{
  "encoder_arch": "densenet",
  "model": "model that predicts nearness at each pixel",
  "dataset": "rendered dice on a table",
  "train_examples": 145000,
  "image_size": 64,
  "grayscale": true,
  "crop_scale_min": 1,
  "horizontal_flip": true,
  "translate": 0.12,
  "encoder_norm": "batchnorm",
  "encoder_activation": "prelu",
  "encoder_depths": [8, 8, 8],
  "encoder_kernel_size": 3,
  "encoder_stem": "deep",
  "encoder_growth_rate": 32,
  "decoder_norm": "groupnorm",
  "decoder_activation": "gelu",
  "decoder_weight_standardization": true,
  "decoder_widths": [64, 128, 256, 256],
  "decoder_blocks_per_level": 2,
  "decoder_block": "plain",
  "decoder_attention": false,
  "decoder_upsampling": "nearest_conv",
  "loss": "l1",
  "targets": "nearness",
  "init": "trunc_normal_002",
  "optimizer": "soap",
  "beta2": 0.95,
  "learning_rate": 0.0018,
  "beta1": 0.95,
  "shampoo_beta": 0.95,
  "eps": 1e-08,
  "precondition_frequency": 20,
  "max_precond_dim": 1024,
  "merge_dims": false,
  "one_sided": false,
  "adamw_lr_other_params": 0.00093,
  "max_steps": 3800,
  "batch_size": 64,
  "epochs": 1.7,
  "lr_schedule": "cosine",
  "final_lr_fraction": 0,
  "warmup_steps": 380,
  "weight_decay": 0.4,
  "adamw_weight_decay_other_params": 0.05
}
Rows from block 14 of the encoder, named by matrix and row number. Rows with one number belong to one channel. Each number is 200 + 30 x the weight over its row's rms, rounded and kept within 0 to 999. All counts start at 0. After the name is the row's rms in percent of the matrix's.
# conv1: bottleneck pointwise conv (encoder.blocks.15.conv1.weight, 128x352x1x1), inputs 0-87
# conv2: growth 3x3 conv (encoder.blocks.15.conv2.weight, 32x128x3x3, transposed), outputs 0-10, a 3x3 kernel for each
conv1.73,111,218,166,220,188,224,147,168,185,199,201,179,203,140,219,171,186,198,196,160,202,181,183,250,179,228,180,228,212,187,173,160,155,198,194,180,170,211,201,179,190,195,245,180,149,212,174,251,207,207,216,210,204,192,195,188,221,209,230,203,222,232,239,133,198,219,213,217,169,210,172,167,211,213,167,273,241,178,205,191,179,226,254,179,240,170,210,183,178
conv2.73,099,219,198,230,216,211,185,222,193,204,180,164,199,182,210,192,201,237,193,165,166,189,196,229,215,250,154,180,233,216,213,221,183,152,182,195,215,242,210,152,206,141,224,233,210,204,206,186,249,225,153,166,245,174,217,230,192,218,188,144,222,173,163,221,170,208,168,120,199,208,209,180,244,148,211,223,202,252,146,214,194,233,209,279,175,228,219,218,209,234,146,228,195,230,183,210,191,159,181,213
conv1.74,103,230,217,172,250,228,172,149,166,163,218,202,239,247,215,170,211,282,210,172,224,192,174,214,198,206,178,172,222,196,223,196,222,161,200,206,205,242,171,188,137,169,198,223,208,179,188,170,199,196,171,191,180,224,191,189,197,225,246,208,188,197,164,230,210,226,201,212,176,213,188,228,173,166,240,204,154,229,213,155,214,177,201,167,198,197,192,138,171
conv2.74,096,216,213,188,204,140,208,196,217,121,162,139,215,228,231,213,216,172,174,159,185,216,213,190,172,203,167,190,236,243,215,226,176,249,227,173,221,183,213,205,190,184,245,205,172,275,225,202,232,207,180,209,207,269,142,224,200,219,190,167,221,189,191,209,221,197,181,206,151,249,151,212,196,179,168,163,219,186,237,202,230,207,154,206,220,149,170,217,171,184,208,205,190,215,257,180,200,223,196,241
conv1.75,099,136,184,195,214,185,159,174,199,234,247,198,220,165,159,239,165,199,188,195,204,205,188,240,156,174,208,159,258,187,172,198,195,171,192,227,212,197,229,160,237,169,174,126,181,174,226,215,223,210,189,172,184,221,190,211,201,192,194,250,193,164,222,161,253,194,200,190,197,178,185,178,164,185,201,261,191,216,213,182,187,194,177,197,206,217,203,199,208
conv2.75,100,164,203,224,181,248,210,201,204,223,203,206,180,212,217,235,205,222,196,180,147,184,167,172,235,249,222,201,215,273,217,206,214,193,168,197,183,237,148,123,207,225,283,217,163,239,203,197,212,237,140,228,212,163,192,199,204,225,236,215,180,239,159,201,179,193,205,160,176,212,222,227,168,197,185,192,228,178,239,224,150,217,238,200,196,189,187,215,151,190,228,203,143,202,211,259,172,198,203,197
conv1.76,101,192,186,193,223,226,164,193,212,139,205,199,205,233,201,196,233,170,173,169,182,223,166,207,173,186,215,201,204,195,171,201,204,179,269,248,194,203,181,224,213,200,227,221,201,223,183,150,151,246,183,192,156,190,226,136,247,188,197,179,175,192,174,202,211,184,229,195,204,218,146,135,189,199,213,201,181,182,175,201,213,239,190,214,165,173,223,182,197
conv2.76,093,205,171,230,196,229,193,187,216,195,216,185,232,226,167,214,159,199,199,187,188,198,190,191,249,204,185,208,189,273,178,245,201,152,166,229,173,212,155,248,224,179,213,199,214,187,215,207,203,211,183,201,222,228,225,185,234,217,191,164,148,221,208,217,239,160,248,160,214,235,178,241,221,197,204,195,239,187,207,207,223,192,176,242,203,242,168,223,200,179,241,211,137,220,175,194,131,215,231,191
conv1.77,099,157,201,227,196,187,182,181,197,247,192,139,126,235,182,187,189,185,196,192,231,203,242,139,157,221,166,197,204,177,234,161,171,193,182,236,157,221,141,150,220,186,204,216,195,210,224,212,168,212,213,144,214,192,205,216,179,157,176,223,225,210,208,198,190,182,233,256,210,150,240,197,230,242,243,177,267,185,160,224,216,238,206,190,195,209,218,167,159
conv2.77,099,197,177,206,174,219,177,200,149,242,229,225,194,133,203,177,208,205,171,217,233,257,173,208,184,180,181,193,185,172,224,210,225,162,184,250,192,132,191,218,217,207,186,207,217,195,179,199,242,251,224,176,226,145,189,254,150,257,155,234,201,168,211,165,241,190,208,215,146,213,186,229,199,208,231,226,167,160,215,242,181,240,203,217,200,209,209,231,184,179,191,205,266,219,170,216,225,240,188,183
conv1.78,084,230,179,213,189,205,194,224,196,179,167,177,195,193,214,178,139,169,163,246,186,191,200,206,150,212,224,250,146,189,238,204,194,165,166,204,216,210,259,199,233,197,256,215,177,275,219,206,192,231,173,220,194,196,229,236,215,160,204,156,163,157,200,180,173,179,184,134,166,233,239,172,182,154,211,186,221,217,163,183,211,224,226,226,204,147,189,204,179
conv2.78,091,235,189,185,171,213,181,213,204,171,194,190,185,205,188,204,211,243,163,190,186,144,193,193,177,208,212,210,177,191,186,159,208,226,229,195,247,182,192,236,194,200,198,225,214,141,169,198,231,157,187,238,164,200,149,181,218,218,191,188,188,221,181,239,221,176,170,231,181,244,176,258,244,187,137,156,172,257,190,204,174,177,192,175,118,202,190,180,208,205,200,155,192,214,203,171,143,192,199,222
conv1.79,097,231,181,205,236,198,182,211,208,213,183,141,203,141,184,199,173,188,179,200,157,228,187,155,195,214,203,186,160,215,238,217,221,189,188,218,200,177,156,201,218,184,182,176,174,180,244,232,210,233,187,231,185,203,161,223,220,228,193,221,223,233,211,201,182,228,196,226,176,179,201,226,219,246,248,227,242,221,188,173,261,168,223,197,212,219,172,232,250
conv2.79,087,203,203,178,243,198,197,159,212,186,194,287,200,222,219,178,201,177,171,211,167,200,221,184,187,165,200,176,171,196,230,233,236,210,170,225,196,174,205,157,202,188,206,201,201,187,192,194,214,195,218,179,141,213,179,211,251,163,150,281,235,170,212,199,211,180,184,215,209,183,200,233,184,201,239,208,227,226,139,180,172,170,106,219,176,173,198,223,188,152,208,193,270,235,224,150,201,228,189,218
conv1.80,107,209,196,237,229,179,214,187,264,190,253,164,176,159,134,225,178,178,217,194,247,211,218,212,161,224,218,244,206,209,171,150,227,235,177,284,234,253,175,222,208,177,209,202,161,215,180,220,223,188,182,182,277,214,199,175,199,237,177,248,241,116,146,197,168,235,165,239,221,207,209,216,177,245,189,173,186,215,237,172,126,214,192,172,161,231,206,164,194
conv2.80,107,157,189,188,154,149,171,225,179,174,229,153,164,190,222,252,197,231,215,197,213,217,177,224,175,172,200,191,215,231,173,145,203,217,219,155,173,225,191,182,209,236,210,163,165,207,214,148,183,185,188,188,199,241,220,186,198,214,169,180,176,204,198,234,236,199,185,244,190,219,193,222,226,208,184,188,220,196,231,196,222,195,193,237,194,209,210,161,161,224,150,196,220,201,229,236,209,176,191,227
conv1.81,100,185,207,215,203,159,181,190,173,226,201,160,209,197,227,214,204,203,212,215,157,205,184,153,197,196,153,203,191,133,205,239,167,260,188,224,214,213,189,236,179,250,199,220,184,241,168,204,222,229,195,190,235,234,212,164,184,225,248,168,189,210,188,187,231,210,215,199,173,314,181,225,189,234,211,185,196,221,193,201,229,154,158,180,192,170,230,170,159
conv2.81,113,154,156,190,245,216,167,221,207,161,169,229,223,194,175,219,239,174,218,182,254,234,230,142,206,197,236,220,197,198,258,171,181,177,231,193,163,211,243,218,266,185,257,177,200,197,175,215,178,194,205,187,239,267,191,166,203,259,196,235,182,259,181,195,195,190,215,263,165,240,213,225,164,145,115,242,266,164,126,191,206,191,194,191,266,226,199,209,233,207,233,208,208,188,196,192,214,162,205,182
conv1.82,102,162,187,197,175,196,172,235,211,185,201,211,193,183,223,167,185,174,117,180,187,205,154,231,196,170,226,205,265,179,223,241,193,188,227,208,172,216,254,185,181,213,211,170,214,202,216,230,209,254,211,197,215,232,208,172,153,173,208,200,172,161,202,212,163,186,157,236,187,213,212,200,113,247,249,147,166,245,220,153,173,204,174,186,161,197,158,265,176
conv2.82,109,212,178,201,213,238,162,169,165,213,218,242,212,137,165,218,193,271,234,231,222,202,208,188,148,207,238,210,239,233,212,180,205,188,169,216,180,192,159,192,153,179,214,210,171,156,194,162,217,207,223,150,195,200,136,193,166,149,170,214,196,207,208,158,227,204,185,234,212,217,192,197,230,220,207,196,199,234,226,214,170,174,186,193,165,176,177,184,241,196,211,248,182,220,204,232,153,204,189,227
conv1.83,098,241,160,216,200,142,158,168,198,207,256,191,243,244,230,195,168,181,172,173,246,255,228,220,175,182,192,247,188,222,184,147,214,183,266,186,207,191,190,188,139,150,232,201,166,201,221,235,200,214,174,249,169,191,215,172,199,219,222,156,200,205,207,228,184,213,193,163,160,152,146,188,191,176,201,213,208,203,198,181,163,196,173,190,226,207,183,281,207
conv2.83,098,200,201,145,263,214,183,219,190,180,201,236,189,169,161,252,221,205,186,182,156,225,255,273,230,230,201,168,246,209,184,227,189,191,171,203,195,172,261,160,180,183,223,220,192,188,140,187,227,202,245,169,224,229,178,175,175,175,161,209,203,203,181,166,213,158,189,158,219,173,167,211,225,156,193,197,214,175,243,205,208,182,169,196,205,171,232,210,221,159,220,164,227,200,220,176,245,202,189,219
conv1.84,098,197,194,280,191,168,210,144,178,174,223,209,180,213,202,202,236,172,209,246,237,200,163,147,213,188,203,176,237,145,262,211,171,222,212,189,201,189,175,186,199,176,196,224,206,157,243,178,175,278,223,175,171,222,179,189,161,217,216,173,153,157,166,205,217,215,216,222,189,160,195,242,239,272,143,213,204,184,215,131,194,199,215,221,212,224,128,185,166
conv2.84,107,177,186,210,145,253,181,242,238,159,216,231,235,197,189,183,244,191,200,202,198,241,204,173,237,204,197,181,248,154,226,190,236,151,192,214,180,247,189,221,260,88,229,271,163,199,176,215,223,185,182,220,150,253,190,185,195,231,205,169,217,159,144,159,178,240,196,171,202,250,229,244,208,181,146,207,225,189,217,211,193,206,169,260,202,166,162,243,203,221,173,142,201,215,157,191,253,252,197,156
conv1.85,101,197,168,127,160,179,223,222,192,198,226,188,180,196,151,195,218,183,244,153,169,170,207,225,156,183,221,182,197,213,238,170,164,197,192,235,222,217,191,189,212,212,164,206,180,216,161,179,181,211,248,172,198,220,194,134,215,272,199,191,214,193,188,246,229,170,210,200,169,232,180,202,191,234,187,210,216,217,171,175,240,187,165,159,223,178,196,194,228
conv2.85,101,170,142,271,184,206,247,236,162,239,188,191,205,193,138,191,198,200,198,209,227,226,256,184,158,185,180,181,210,140,286,250,176,204,164,229,208,169,244,186,247,148,245,248,196,245,221,222,203,229,239,201,174,201,193,164,205,180,163,222,118,242,176,248,156,244,165,161,167,211,198,209,189,223,180,210,199,233,196,199,185,204,206,257,184,185,226,206,204,222,177,226,237,214,185,206,221,166,233,187
conv1.86,102,251,185,180,183,215,218,231,216,197,219,164,178,225,256,197,254,212,223,185,226,198,204,183,201,219,194,146,234,168,217,213,170,239,196,162,236,223,173,160,251,205,185,148,230,219,162,202,208,202,192,244,186,188,196,218,246,235,197,210,177,182,198,163,169,143,163,236,213,223,201,175,223,179,233,187,233,211,196,191,176,249,188,194,221,162,207,175,141
conv2.86,103,257,199,239,232,189,221,170,218,162,218,206,187,250,182,204,189,263,169,213,177,198,185,186,202,204,195,178,221,194,208,191,176,174,216,219,159,224,189,230,158,215,186,232,170,210,165,182,188,190,208,217,207,200,214,162,223,190,195,204,231,160,212,236,230,166,192,246,149,190,174,256,201,137,174,173,210,222,204,197,183,204,227,224,173,166,182,197,208,233,194,173,225,169,213,145,218,199,192,250
conv1.87,104,165,224,202,185,206,205,210,227,177,187,231,231,222,176,197,227,232,150,214,198,211,184,178,206,198,178,184,219,261,217,191,176,219,191,190,192,221,188,225,159,183,207,221,201,179,195,204,178,196,217,192,182,205,172,176,174,234,154,222,165,230,210,215,221,167,235,164,203,236,203,144,199,259,203,165,194,196,183,169,203,200,199,184,179,229,213,234,231
conv2.87,108,163,189,182,204,166,207,204,220,225,186,219,169,223,246,193,239,217,174,144,199,209,189,242,156,192,223,206,168,245,168,203,182,210,207,162,227,169,187,220,274,170,208,163,236,252,177,192,222,265,140,161,218,161,172,121,248,208,171,202,236,246,193,209,183,191,166,185,193,164,246,184,229,197,156,205,188,164,228,209,224,199,191,188,203,199,239,203,172,225,168,132,199,207,192,246,129,239,265,133
conv1.88,097,182,169,221,175,173,189,216,157,253,232,184,202,210,183,218,192,159,175,189,186,141,152,203,235,166,225,212,180,189,111,211,175,165,185,198,176,197,157,133,207,195,188,170,231,160,217,182,195,189,206,186,190,179,145,213,194,207,184,210,228,233,191,188,199,234,163,169,235,201,245,162,182,192,184,189,175,199,233,211,157,199,157,188,216,251,197,214,172
conv2.88,097,243,197,206,153,144,246,116,238,208,235,214,172,125,180,199,183,190,180,205,210,175,174,233,197,221,232,198,177,217,170,221,206,195,264,167,231,241,201,152,198,254,175,167,216,145,162,212,242,213,254,178,166,248,182,192,180,233,167,238,186,197,226,236,211,220,189,244,218,207,198,216,195,257,218,157,200,210,196,202,194,185,169,194,160,175,225,138,193,273,168,153,220,199,232,219,196,185,224,185
conv1.89,097,178,173,130,196,192,204,200,188,199,168,233,210,216,211,224,199,211,241,188,163,237,196,169,182,182,213,203,253,219,195,204,256,187,188,203,255,160,167,218,170,188,170,187,200,246,175,220,155,218,224,141,200,238,234,195,176,178,198,201,203,186,229,158,189,144,242,187,208,173,170,205,201,214,199,177,191,216,179,182,188,216,243,249,184,131,211,194,172
conv2.89,097,191,229,191,150,159,184,172,187,196,210,231,182,267,196,246,231,174,179,209,167,166,165,205,239,206,190,206,214,179,215,170,160,190,216,199,182,184,167,159,196,182,189,241,189,150,191,195,239,208,261,192,164,251,189,215,207,183,231,193,200,249,245,226,201,155,199,247,220,241,172,192,223,181,156,212,246,210,206,164,193,155,129,216,182,221,293,185,180,202,229,149,183,167,136,163,167,195,125,216
conv1.90,094,241,204,160,180,163,181,177,181,183,253,227,224,152,212,228,194,212,274,150,182,198,189,183,167,197,263,163,193,171,226,196,184,201,222,136,211,236,199,200,171,177,214,179,181,214,201,172,259,146,202,214,214,228,221,214,201,136,162,197,189,174,187,218,241,197,151,229,236,215,208,172,197,190,197,156,157,177,187,198,177,213,158,196,201,231,212,205,139
conv2.90,094,227,212,214,151,207,203,181,215,195,294,158,192,245,215,204,160,216,208,222,188,239,198,200,171,203,200,190,182,219,185,144,255,143,193,236,216,190,176,228,177,197,178,224,175,145,231,162,227,194,249,216,169,232,185,211,175,190,144,203,167,212,208,220,213,201,154,245,189,174,214,180,191,241,207,192,219,221,228,168,191,166,243,185,170,224,202,231,219,180,162,223,175,233,198,165,203,186,190,236
conv1.91,107,223,178,164,220,180,192,197,214,213,213,182,189,210,213,177,171,205,258,164,197,199,177,225,236,210,180,144,183,238,187,185,207,186,176,182,186,175,243,186,215,187,187,169,199,238,212,193,210,211,168,168,211,197,236,167,200,213,171,249,207,117,218,191,174,203,205,190,181,189,227,222,212,198,250,201,198,194,198,164,199,169,180,207,248,168,201,234,193
conv2.91,113,129,144,213,172,221,187,186,198,203,208,203,229,224,205,232,219,190,176,221,195,211,232,175,215,199,205,183,217,207,213,161,207,229,192,194,185,178,184,243,207,210,183,215,146,173,180,213,187,154,206,177,223,192,194,252,175,194,233,123,171,198,234,196,166,206,198,266,194,229,256,198,181,218,217,180,163,206,175,192,192,200,224,173,189,247,180,134,210,189,238,217,217,207,275,184,189,195,139,259
conv1.92,104,170,210,171,198,211,166,182,198,201,204,254,206,188,130,261,227,167,206,202,215,185,240,202,186,234,242,167,197,175,222,233,168,217,214,175,222,238,264,232,199,180,185,219,218,206,234,194,146,199,167,162,200,217,163,196,150,150,197,205,190,229,177,195,226,189,189,169,197,180,189,197,109,185,191,182,199,198,196,178,173,163,206,195,225,205,214,216,240
conv2.92,103,185,204,185,166,231,202,193,177,219,205,225,184,183,193,167,205,233,209,231,191,152,124,244,242,229,186,251,232,251,204,157,189,205,198,225,205,177,143,180,213,164,207,212,236,180,143,190,206,248,180,121,176,215,176,205,215,207,172,211,201,200,202,201,207,213,199,164,325,236,177,246,194,247,210,165,215,215,178,165,216,175,201,260,170,165,214,211,214,182,231,194,146,166,179,179,168,245,206,246
conv1.93,102,184,192,156,186,222,208,193,256,157,198,187,239,142,234,198,198,264,166,190,197,216,236,184,172,214,178,227,198,189,161,218,249,203,227,200,218,224,199,207,171,209,233,199,241,187,233,205,205,199,183,184,205,212,228,200,140,200,184,204,210,234,169,209,231,222,122,201,251,215,187,179,163,191,156,232,177,238,160,151,180,194,214,194,190,195,213,223,185
conv2.93,101,192,185,190,160,209,249,208,164,164,191,225,193,228,206,165,177,195,287,223,164,179,241,215,142,156,210,195,219,209,197,214,174,191,274,186,183,239,97,273,207,127,121,183,217,215,195,229,199,249,195,164,200,233,209,180,168,166,240,201,212,186,195,229,249,195,161,221,180,195,250,180,185,144,182,213,201,143,166,216,214,179,186,208,244,198,193,193,157,191,172,185,157,249,146,188,182,221,130,178
conv1.94,097,196,168,208,255,227,173,165,197,216,194,208,220,180,130,193,201,222,174,182,161,205,190,231,215,230,289,209,158,167,214,169,187,183,212,253,229,136,232,202,195,196,201,205,133,231,171,205,138,214,248,213,191,149,186,185,199,248,239,226,216,164,205,157,230,197,206,190,170,263,175,186,203,196,176,265,227,211,264,190,175,196,182,189,195,212,183,202,187
conv2.94,105,189,209,226,244,229,165,211,207,233,176,185,198,190,210,236,231,224,181,234,215,151,175,250,244,192,151,182,170,191,212,165,217,201,197,169,213,189,213,199,184,161,220,197,174,209,180,180,167,248,148,263,236,236,186,180,157,178,167,185,236,199,212,198,193,180,201,251,166,219,189,221,219,231,146,120,248,210,226,187,212,203,162,203,209,222,219,183,234,231,182,194,164,222,178,227,158,159,226,222
conv1.95,098,192,219,204,155,218,214,191,217,226,201,159,165,223,224,169,241,230,140,212,204,194,211,190,267,160,194,160,211,257,163,203,208,194,246,179,221,215,170,240,171,228,170,168,209,206,196,191,208,192,158,166,171,172,204,235,200,222,206,199,235,177,147,203,187,201,173,183,106,238,182,125,200,220,210,206,170,200,180,235,190,168,146,212,201,138,225,193,203
conv2.95,099,138,254,207,235,212,237,244,191,212,206,164,225,211,222,230,205,230,227,248,213,206,150,203,184,218,198,183,198,228,194,162,240,229,169,197,211,232,184,231,178,237,203,203,256,239,199,217,204,225,182,157,199,213,231,184,168,186,220,112,259,234,204,252,215,247,165,205,193,213,175,177,218,187,245,184,200,181,203,204,207,196,207,286,186,128,223,216,174,203,171,185,196,203,133,197,171,198,273,184
conv1.96,110,206,196,164,202,189,176,226,196,168,227,188,157,192,163,181,191,193,224,187,216,236,161,183,170,238,192,157,251,169,151,232,201,205,164,194,177,151,233,228,211,211,154,188,246,219,188,182,198,196,229,240,230,212,181,211,183,199,142,176,207,138,172,200,202,223,131,188,142,183,177,162,257,161,210,212,178,174,223,216,192,234,205,220,240,159,194,225,212
conv2.96,104,189,167,227,219,206,206,173,193,208,190,183,219,205,227,200,188,174,193,196,152,238,218,222,224,228,201,238,194,231,248,237,174,203,164,221,201,183,215,196,189,178,163,180,210,200,173,182,194,132,214,171,186,230,185,140,252,172,184,182,118,152,212,207,239,184,195,228,147,182,224,222,179,227,266,247,207,235,183,196,189,178,184,222,206,249,241,158,260,200,206,223,194,201,243,168,238,218,169,214
conv1.97,096,177,209,196,201,188,245,182,224,222,223,193,222,189,185,217,245,234,210,204,223,220,190,204,178,219,202,266,184,146,240,189,210,178,167,190,208,191,161,191,214,198,185,204,238,236,202,188,157,165,152,199,214,218,166,179,208,247,187,184,170,160,192,185,201,226,137,205,212,263,187,237,189,202,194,204,184,122,242,140,176,201,178,208,192,197,240,225,173
conv2.97,093,255,194,184,169,224,172,185,182,144,192,215,230,199,203,207,202,185,171,191,162,204,201,223,183,191,219,234,169,196,184,197,193,224,181,150,271,197,174,189,208,237,169,148,287,169,201,197,167,197,167,197,164,184,136,235,199,185,186,218,168,197,236,228,196,211,241,159,181,249,152,176,197,220,227,209,209,161,185,201,216,208,170,229,193,234,166,128,165,214,115,191,211,175,290,155,191,299,203,205
conv1.98,100,185,230,225,171,159,199,191,240,178,202,259,214,192,198,191,181,175,169,181,214,182,186,202,162,221,251,215,232,218,211,192,232,167,176,211,171,191,296,192,171,199,185,237,218,150,175,242,179,207,206,219,198,203,220,207,193,147,195,153,158,187,189,164,168,149,222,205,181,214,192,221,183,169,181,182,196,191,180,246,178,128,216,207,224,188,180,212,214
conv2.98,098,241,162,204,192,177,216,233,213,160,232,226,205,186,186,197,170,172,193,217,168,156,166,238,192,200,220,180,225,178,202,210,199,225,192,198,176,270,151,213,177,207,171,212,139,247,222,240,184,201,208,166,200,191,226,161,264,188,221,204,213,170,177,157,124,190,199,250,213,179,201,183,180,177,197,233,172,209,210,207,197,195,183,241,187,196,152,216,205,179,187,198,206,262,173,204,195,177,213,173
conv1.99,097,245,258,231,180,223,193,190,158,217,175,210,216,165,190,182,222,215,260,204,191,151,246,178,195,188,187,187,147,225,173,202,160,206,184,168,241,228,219,251,181,177,198,159,188,246,233,207,196,137,174,187,161,193,197,231,177,218,221,163,189,230,133,191,218,146,172,183,194,183,236,230,213,183,201,202,152,189,241,199,144,170,195,228,163,225,154,234,178
conv2.99,096,184,229,149,218,172,204,195,200,172,205,261,192,169,200,171,224,168,242,240,268,227,179,225,136,236,289,209,172,223,176,178,248,184,191,186,153,225,184,185,236,131,150,222,218,204,226,206,191,206,194,155,218,222,213,203,192,207,226,211,161,192,237,180,245,210,176,196,193,180,202,195,170,187,189,172,215,202,143,208,220,203,215,180,200,221,255,160,197,190,149,192,150,209,207,139,203,197,251,242
conv1.100,102,218,259,210,172,143,182,171,201,204,225,153,208,183,180,182,172,209,207,209,249,228,177,163,179,201,162,227,212,248,181,187,170,227,181,181,228,190,197,218,187,198,217,171,201,166,226,211,165,243,181,224,177,241,140,225,255,234,170,139,205,204,200,155,196,208,197,199,213,204,202,225,186,222,211,171,178,196,179,192,229,220,204,183,170,289,240,212,193
conv2.100,100,172,199,197,171,178,234,239,165,193,185,192,191,183,205,183,227,206,210,179,131,187,246,209,163,174,236,202,162,192,183,203,205,169,158,172,196,261,212,158,179,202,196,202,201,211,214,233,203,230,190,160,221,236,213,207,210,186,168,270,146,151,173,196,197,199,208,156,216,225,196,201,211,155,193,248,235,247,190,236,223,118,188,191,128,167,213,163,199,173,210,176,203,224,143,226,286,176,192,215
conv1.101,095,191,198,218,135,185,189,176,162,247,214,197,207,194,225,168,244,150,242,227,200,232,167,202,198,139,203,155,164,235,181,196,206,211,192,218,223,172,169,183,169,232,199,154,177,248,160,182,206,212,257,179,158,178,177,202,192,211,180,216,218,223,162,207,244,157,242,188,170,181,154,191,254,247,247,220,282,148,165,165,158,204,194,187,182,188,218,218,211
conv2.101,109,167,150,243,200,223,196,229,195,164,176,137,237,192,182,182,216,262,229,203,194,251,186,145,167,190,149,154,220,162,174,175,179,191,199,206,182,215,252,214,217,192,192,249,209,241,165,172,182,218,214,205,218,233,140,205,177,213,158,159,197,202,242,152,245,209,176,207,238,155,160,192,215,196,197,210,216,287,234,225,188,186,166,196,187,217,206,175,214,204,221,254,172,176,210,182,181,205,212,194
conv1.102,100,183,203,222,190,180,226,214,200,227,186,178,146,217,205,185,218,175,199,156,216,204,240,203,170,203,204,159,217,167,174,197,231,207,178,182,168,218,126,191,211,177,173,153,219,193,216,223,256,168,172,200,175,178,220,220,229,168,207,168,197,185,216,224,184,194,126,216,199,197,183,220,221,220,216,127,139,203,189,200,230,228,196,195,153,241,199,215,202
conv2.102,108,220,188,172,229,233,224,169,220,209,176,222,240,217,185,188,158,178,181,193,255,209,185,97,203,238,239,152,172,201,248,189,181,179,206,231,217,223,205,204,181,219,183,208,219,220,234,179,200,200,174,197,198,212,212,207,223,184,203,229,206,191,200,249,229,171,198,176,200,216,192,211,175,233,287,239,177,179,186,229,182,197,231,232,189,180,201,180,236,160,201,210,190,168,198,212,192,174,180,138
conv1.103,094,249,185,240,157,226,178,203,215,153,171,166,180,215,176,169,187,141,209,200,227,176,237,177,227,183,196,207,181,170,211,209,178,207,280,158,168,191,272,205,171,193,211,221,209,233,209,193,225,221,193,203,204,160,155,176,184,157,171,226,203,224,206,225,198,202,219,195,163,194,263,223,215,181,186,172,216,134,235,178,193,205,202,127,195,185,172,230,201
conv2.103,093,225,237,206,190,217,222,239,226,185,209,244,196,162,191,188,176,205,153,220,208,170,224,249,258,127,186,236,230,245,244,201,204,233,197,216,142,141,201,224,206,155,248,213,197,221,199,119,165,186,167,207,209,150,121,242,192,201,168,181,230,208,190,200,189,200,213,193,174,204,210,161,170,216,213,215,199,183,194,190,209,220,154,199,173,165,144,190,202,167,173,221,279,217,204,195,238,205,236,174
conv1.104,099,169,238,170,267,213,183,233,154,170,146,178,166,198,183,218,223,184,202,203,177,151,164,215,165,218,252,143,199,192,176,183,250,192,246,227,184,199,286,182,159,176,195,183,222,173,200,249,215,188,167,158,236,201,199,218,204,232,161,222,198,186,183,202,193,239,228,245,183,212,218,149,239,188,211,185,222,159,173,208,221,190,187,153,209,179,192,221,226
conv2.104,108,207,209,242,157,164,221,200,280,128,214,181,193,168,184,213,174,140,208,214,234,215,222,214,238,139,200,245,202,196,201,241,155,224,201,229,185,213,202,170,202,201,245,226,158,223,218,170,184,145,171,232,238,125,184,234,200,220,214,141,186,209,165,194,189,192,199,186,183,179,181,195,156,174,161,185,175,244,207,233,285,225,186,187,216,174,174,224,163,173,246,189,225,201,274,194,166,200,159,228
conv1.105,099,194,166,196,206,209,214,274,158,242,210,195,198,194,200,231,241,184,202,205,211,234,170,189,228,236,194,183,211,203,144,170,181,173,235,152,196,161,221,176,223,189,179,204,184,189,229,246,141,155,183,243,241,202,140,241,197,206,158,185,209,179,172,188,198,228,198,229,239,216,183,208,205,172,149,233,199,215,195,232,171,164,229,151,135,201,197,203,150
conv2.105,098,214,236,163,170,193,244,236,216,193,215,185,203,199,194,175,178,173,160,257,216,240,243,235,188,174,173,225,220,192,196,211,193,196,187,205,232,211,191,139,236,234,215,184,204,187,199,192,196,210,190,231,204,162,204,161,247,227,199,191,223,221,193,184,229,236,236,216,227,194,180,197,190,234,200,167,164,209,184,204,190,253,247,183,201,190,192,223,200,216,194,183,180,230,222,192,200,145,238,189
conv1.106,108,177,208,213,255,181,216,170,207,234,246,182,179,155,190,151,196,241,223,183,230,194,168,228,154,173,210,211,154,167,189,198,187,246,212,153,189,207,199,173,204,249,222,191,206,229,223,147,264,202,239,206,232,198,248,147,152,183,208,242,146,146,248,245,186,188,273,195,162,235,223,216,251,254,185,227,199,195,213,149,262,184,186,231,142,172,165,186,163
conv2.106,106,179,176,187,183,190,215,174,217,184,224,196,176,214,212,214,219,213,234,220,211,241,157,165,207,189,205,182,207,229,178,238,164,154,168,240,216,197,231,190,224,150,153,221,247,178,210,246,236,211,196,226,228,265,155,228,163,256,197,185,213,201,186,186,208,221,242,175,211,240,236,178,186,195,132,227,172,260,189,216,178,156,209,270,132,220,236,160,200,212,172,177,211,167,229,211,178,270,187,183
conv1.107,091,185,219,153,294,241,221,174,230,192,188,228,239,241,202,189,243,227,243,183,187,188,222,219,169,230,256,209,192,183,186,155,215,177,184,165,189,227,179,208,215,185,178,204,160,210,202,171,209,184,212,155,188,205,241,158,216,210,184,202,240,179,222,208,229,206,229,187,207,170,233,188,210,230,184,237,190,236,216,182,214,191,176,169,163,224,227,221,196
conv2.107,099,153,158,214,242,167,202,181,220,182,198,215,172,221,193,210,175,181,223,245,252,242,156,201,242,223,174,147,187,208,158,203,199,174,238,168,201,212,222,208,193,196,167,146,240,145,193,194,202,210,169,182,188,203,194,227,227,203,238,222,202,216,189,234,214,242,206,189,207,224,209,128,211,190,164,116,216,165,231,135,239,251,206,252,222,155,185,189,204,186,161,98,182,254,155,165,161,267,116,135